config.toml
encoder_arch = "vit"
model = "masked image model"
dataset = "pixel-art sprites of 400 made-up characters on tiled backdrops"
train_examples = 98750
image_size = 32
crop_scale_min = 1
horizontal_flip = false
method = "mae"
mask_ratio = 0.5
loss = "mse"
encoder_norm = "rmsnorm"
encoder_norm_position = "pre"
encoder_activation = "geglu"
encoder_mlp_ratio = 2.67
encoder_head_dim = 48
encoder_fused_qkv = false
encoder_bias = "all"
encoder_qk_norm = false
encoder_parallel_block = false
encoder_inner_norm = false
encoder_drop_path = 0.15
encoder_patch_size = [4, 4]
encoder_layers = 14
encoder_width = 384
encoder_positions = "learned"
encoder_register_tokens = 2
decoder_width = 192
norm_pix_loss = false
decoder_layers = 4
init = "xavier_uniform"
residual_init = "none"
optimizer = "muon"
muon_scale = "match_rms_adamw"
learning_rate = 0.0035
momentum = 0.95
nesterov = false
orthogonalizer = "polar_express"
adamw_lr_other_params = 0.00074
max_steps = 4500
batch_size = 48
epochs = 2.2
lr_schedule = "cosine"
final_lr_fraction = 0.01
warmup_steps = 900
weight_decay = 0.0
adamw_weight_decay_other_params = 0.01
Rows from block 4 of the encoder of a small masked image model, named by matrix and row number. Rows with one number belong to one neuron. Each number is 500 + 50 x the weight over its row's rms, rounded and kept within 0 to 999. All counts start at 0. Numbers have three digits each.
After each neuron's rows are labels from the 100 images, of 14976, where the neuron reaches its largest size: "patch colour" is the nearest of a few named colours to the mean colour under the peak. Only what is clearly more common there than usual is listed. The data: pixel-art sprites of 400 made-up characters on tiled backdrops.
# gate: MLP gate (encoder.blocks.4.mlp.gate.weight, 1024x384), inputs 256-383
# fc1: MLP up (encoder.blocks.4.mlp.fc1.weight, 1024x384), inputs 256-383
# fc2: MLP down (encoder.blocks.4.mlp.fc2.weight, 384x1024, transposed), outputs 256-383

gate.12:393540599456497567521533510559501450446516443522462516473463586456498496509494473448487516512633440510604589478527493535464591485517446539547474419513605485500437445491583531503413522395538470513526434383516515596465446523519460465456520404493508544484476511493495416512436485433624459516552443472566431469522482503508535587511396514509463386487561466470507509585524459483496557453544
fc1.12:491509523488508415475483493410436575478563507477481555513428509519418513526461563553457587423529510450507502519547488511460622495419483419444593490533536600534531384432485512521500519515527512501521448549478461569518482555545402549522489477479499482449495514515444411489547555529503452551541581536560616581454500473561414503651462494453561461528580526548522431399378521568530543489450
fc2.12:498506518507554517582490556508507411467492474519508545510508490477479454516467567503449532497585499571506468529552466499465528489441443514532536432480485489500425423501519553517416479431555545502469503390463468552479487559469409438475553496483428536443395445512484350484539550502488547602527599440540514609488528455560498579568554516566419393497539531505587484573453549492550566499505
patch colour: brown

gate.311:493452545498565463581502458533513556413546497480399610593416408489404451456522448554517546482544516471504486550437464431460448483517502441569520486537534456470491477477564535431603530438511377558503482364481387487561468520548557481492501483457399461549479503552429533475414524432495557517514518524499483533471509560464489480570459527549483514421489596554466480405419539508438566376489
fc1.311:582518408558565409453538427456538554445519449412483505472533540504518539440486499545493485442438502479509495504433554598464488527545526554480515461502481403527500480465596555522552476524490525465516440525493518495532630530512545396527402460501440515450484483473431560520539480534482568526473520412496446565554455497522555562577514464481521573537574431522524509533459503485518566527519
fc2.311:567473557546516467519426446441546548505529398396472504483565552459479466491497436473501520452516508553478472547445489525456532517531574518374451494498544504525529541581481551537582522529508513554535482559528423505558588465447540408519420545482510485525481431487445528488472495517472514595543453489462505527530483509505569531498600374530481611441537448500413602488562603457553397565546
patch colour: grey

gate.263:550425505517402473530441501501533456407498495483463480525524544523417598509579541442501493528504402538536483511467480536516468521421476527489488526608423498450594550553494487437449538594495522516494474479438415538593480453532435454490396563438442509525525553516483530448510571532493487470479514428538559486559604478496480528494472515478498417462580423540515472517514521568494478507498
fc1.263:539437494513515551575518543489539483406546452462463442503473493461444489494590548455499495519602491504522494516390513476420466478367478534472462542519428471387493479565475480440466469636458458503554472476476453524562535439529482404540470534506421523516522557510505560482453531484438479506467519457475551512619535402546424439590445533459467501485507530577531492568561522505487453532548
fc2.263:503458487493628489450491537531493507393463482452497520531432577557498531466538462524516491462598462511506533567374498440436485533401472523527461487464535493544521491469481474421372457396511382520549420585490460563405582494455518506495528475563463567535420534427542583480449546443527436512541492633446481461519499442462489498501493515466491466570435585515455469478446542468524520511531
patch colour: grey

gate.217:557477445494462539525598639473447476569523423544502578582496508493457501472480542596534522605500461443571421501504473541465541524502503546492497450501495525585539471559534554531465569611508510485579501541532518456508482460471498567502471527531458426609534472475456513470524435459604501444501535499589667542522462539413515444489581488514482517443423503442534565528576488504548506528457
fc1.217:613502458515530495537633563487439475521592408562529501501583460542486521506545498528596502540409475510433406435446531469468490527441557614564509459504495520606466545530547528521522594561518551549510524536489523484524509405435561549523478436549514448425529545477438551481472472430564499404432550541543533478504509532475512504543485481482525439399426537456581554557518557535534511589509
fc2.217:418548516523422466434473470494500428556470517512432441517549540463486494558531521487428442507530487530429540561536437497559402453551478456457415542538450521382554455550440429561455512616517498529494555423480486503517484478570487542542469459416515487495526483620445546573500538457504503508494501518490465416498548504526491547462423466525499569518520531519468527494403564583495464521498
patch colour: brown

gate.484:496434580509546537487504518491502487521462587458567469430525500528465461597485516541520445563543475511550613364563492513502541570559459474412494409461488569449486495546505533518538533543464473467410469494509491474562478513452334498458429519491532451447369398453474523489488555460533480569498414444562462461508511562463485480469604479569420437443500482468533490559476480587405442427450
fc1.484:450588432406492404502579538576481501523518520541569458508483522504523444504428547464456533426500512496594452577384448493547431447497612622611512524463465451473560521479662559489544490440517517542527432577472478440575529514556574616471522536517541494561451467556465544480491467505554530537479470539425540507513437458529463534553458500385541554486485515547541506455527517488412535543482
fc2.484:507472478589414519447614508453523498535453398480530522488520484548485512450455601453594418594515342493513478491482477454569448537578562533403419526520473462493472467484471470441488561459479581473546457574584419474585396440523525474466545582545628552478522581494426504496558498462509377490463478494480479389480493495474472501533497444476563435489498460486587454409463537460557449439422
patch colour: brown

gate.479:405491492458497573530463506541528485376571449462564527577503521538544434499434481453413440452529520528430593532528490484467555457470491457525567583537555440504534392566530496567523580503415485484513455503514563541529586482480491485541499556381424555491502437536514547584447547534541553407572588465562504597466419515484498498468370467465521486508440494392504576431463573530478431445445
fc1.479:424465514380464507464524576567473525512532483529523450570532546519494374536484455458471465520506544565542469479468588652588588547478578370473477479448486503495476474492420504443548617461440502430548452436517561480553509593529536546405532539504477571565441476464468469590435472530590428449537450418545494474554535493481494489488520497515433436499532495510524528583566507459462453479449
fc2.479:412567410511538494494513452484494488469499536461464399531557463523430489516550377507519600493576524516461431444486587530612545586436551509400578526474413512459554528499466421479491556453428533538472400509441523477476594486496473557418559474503503419524477508530558453470415496504545562536513435530543369423379545461476397475496541413514464422611456473554453566400509481551583531552580
patch colour: purple

gate.385:489450459495500516572449440564495489501474461567501453484518402539513470430468505481483533572509474555488497504538528547526475474454532541461505525567471576502504527562492558563436559501533464577567522440499450512517521510509482517467453433441462529570553479453445564487500475489501487550543530522533513500522547486478447463521504478475524567425397490437557464499543408473487499429501
fc1.385:569497496446490564594454554499629573555464467449536525462564522451445492457519550525615428518525517511439568496458610547584445524487478552546506518469487587468490514498521547393615499534542480451533466545512507533505464499507621604485513605554581484541484502543614519532462469539485465601536377554494569526439416508527499413504599428445569462579512578494570621519583470433485424521534
fc2.385:528409533459407550514424540508603516462518454524554518588554474538457511462476501482606440550482500482501478490481528506447486484435513495541480453511528479438486528464472539452540489540506437418527417505485494563481491448393547512413463453624476479518496510533526525488475562529402469634454501552477462446535438482520431405558503535384505539530439463443573507450578474514511426524565
patch colour: grey

gate.723:531410533539365486565562447453433551473458473400485471511525529450471465550445499554630473500498502417470462478492493546505503440499470587556463482534406567522604452443546486441621627489562499501569466534510468464551461526463537463456500543527504473385546564545566467531519446517418467546550461563539529460529535550548620410461510482564562469546527471447463459511445513573513526572492
fc1.723:579512543451558479512466430514525491507516527601514571519408492620604480456571504505486491514477490502593482461499484565541530561468490460514469523477463487484506558546384439521414431496396433541479591446502481483423560502464421514527503436452545487544515548444430443503488608461507559482488630399486429443416496498575486613508383539540502504584466463507588502548466449448486474549464
fc2.723:510499489498556482427501465491564500553544533563491527510490560586565492454563493521437522538429487426554529488566498464621518458458497507544458533501530553457514522549386468632434525507486472497486572404520428518442570551491441468576443453455428490544498551566503462524491587459466427418529497431521503481421584549474531547523445439544578547556448461527517439579477523472487414614459
patch colour: brown

gate.415:471548487530538581464441523546502632606418531515537404439421583503428445480493533557448467558467519534483581511410555513436454486345511488486531469558499472509402441446432505504498469614523586472391525493486477426536489499516525443461490487538503562528512502417449491481478607442467461519462524508494472565511495474497513456434477481400529486461568499491504546517442549474422469482514
fc1.415:543436522523432432547541577405510438516526462499560488594412484508529524461457589592492428491558484390489490411496534534543464494509539435488516484542463479429524537492497493438494516419531522527425545528396478505433544578440420590523513436429454582489527530479433436403446439472507524468541431540461445601609570419522545415548478471652460531584418560420531583454511535563550563499492
fc2.415:555524529510543517613538553431530399510445515494531534444496454479522486484445515485490546505525501421512457439600492495625456400518521496514566571524474475488614544493514431473491484505508506583526566515432581566451442503448462494621558450462518535432403534484490476404421486426499522495571437407457492565570501508453479486566474410516439481571507486446482591581549486583534512542509
patch colour: grey

gate.509:497469576449577482542383569558544502486522488417565459583501501545548453573440543544450548544411476495543496513522502449415553537564555455515492455604458553618493509492519619535502471490558519574457459488534522525534405540443463489431515497603448444429530549472501448400459436472531490564511547498515508548609553554489487604407550410515486562529503450477512482466395592567437509502476
fc1.509:582584433450497506556607547451468550525494536379424522451573545481477535671533474452535485516460372535487536441484582537588543497501509549461526510492533503535571501491515490440542549434545532484600472554522524550553419513476410523565572470429440506378510462531470566531500503472430498593533475536489557479449584439526543478436500530473467554511446498503518432473517489549529585493603
fc2.509:483508611559543478525546425519539491519561390464458536450443533562396482628530530529499488448561547472536544486449447490542550556482496517502454477426462484498631455497525446565480506438463460448545486479529400530499441564497490518506562447501473535390538538509443529500460524503438496438471557530506469352559569511494469514517556601552571381440478469482459476529559551529519526359533
patch colour: purple

gate.34:435476494456532506548485578610475545489431471514505475475472613494528477480492434461512567456447526496495465513414500485547429527515508510477502421491496494555499406525560530492447415527481447522419476379582524548425458558557582559484400483525524423418501567454517482528523534436499508484590607525667470569516636530481399445544533461446529583483519501461387443505489459544589530482524
fc1.34:415527435572554477489563537529452445518509536530403469473483573525524449491408512444554539468452487455490476495420439334551551497516573552632510527515528472577504532610571511529494455540495518487444459506514528591490552519586520477418515498528520405371523491474571518515434510465462501419539449482578517582512591534497462568519538478500571524512542487532422503527466465516535616551552
fc2.34:571500503546563560425457521502414449522491508525542474527504479532456513587534594454505503476443398470518503459468432484532432534503597504457464518487512536554402448521544548505495401507539475543483423532608477539557531433542498521430540571430553434545510458472504466523494485511547576565555476420484439527497441560547580490481535562429517568569507346510429421553550525442546546523494
patch colour: grey

gate.375:511408591494432508594567499546445466518518540566470511523505470504431604561504443485514405478512526480408465452518515524406537615510413472557456450511536469474547516492539504558415443507507465460491478573584507462537543514471535454484456512504510514529523483439545608526529628505455454487465525529466513559500496463552490486464554572465493437484463449518497541468429508511462578508477
fc1.375:495450485591529471554495451504508442514549565563451466492594457631549492532551512513444512383583548623462501497451479586496486432447568434563542539483485476544564493512471462576531514454419479534534513423544509514484634506498554499465551451538557424494424541512505504520452578539419468438461462486447483485528458560531493477574554427553530551540467493548509437527502424540550547553489
fc2.375:537372454591558356461427525471513512551446561441538479481528495560529449569524491520416502469496482516472431440459558539502483495537479460533522477463489484526552495490448446571488606328490547563481486389505501536565506484528488501477598508481477485567493478498537437492462425519553529429514499509489529500542413526548527499549511423488497551471512552519536559562571455435521456547464
patch colour: brown

gate.192:569567578535509520448534599533536519497462531554395466457560601508471531555463588486589492570443460526493513494423515491562559416503415461607510477539487544485444544517479511563452536523545536556548538413525449551530541462510531498495418496473491458474584468445523512461536441428531560415392475463488542532482488522497466498559482513506560491516413484528561493391558497532514502408498
fc1.192:443592546485458548500540567445541486573517530480545585494469514572420415476459594439487473524586476468414498465468406511529568400405488496442494530549496514484461499514497526515540580574533443514406461551544560490505527474552505566448539493537495450508385484486480570557481455482531465576420502393471409550539428515494577489490572537496507532452411617420552587629490622500489519489578
fc2.192:476577550525501458515529484522432547512495500439560520519610487520487489575418473451579438533454476501511467574500404490550610448431562440495420468499470513556484525448452486432453450525522506539469401446507543470485499479469586624545527488486466548486444474497504546481551484517584507537437446510427547454511565486530499529513506519524479511429382597441493563583557570478503547521558
patch colour: purple

gate.134:443542569474481555457528541532515458424511473502415527451526472464541469513477496449473490436526477422509491471456556539518450448432395500551426427418476483534591525588527469432597572493452458506557591455536467499390446499509464492524524479495466443522426455357537524532490521463462454577436438503427505434485477449454575507552485538486489482496500512436491481437563328467513505467486
fc1.134:484524501599364533526535471455399464411510508562464515405537471542501527551523400582535479416540425576562528544503456565565597532457473410497516488464500479507510629518494509386478433550456454531550488472526420457406493449458474527440467413570507477565430475442502518455614444546447464595489494530520445541468526414526476535595473549500543518453502435459539428426626422599537587462474
fc2.134:510503508551420507520570543391487421548503486594477490500447498482392406421545438474536512457518491538516475518533412519542513485431465492474568531550570507515542569461448463513452455526520468570436439530502552565543468458541548421454423536579541456422496503501492595516512381427401514547508524515504535516473527545526528508516476495525447377450551467475581476620555450464500573524441
patch colour: brown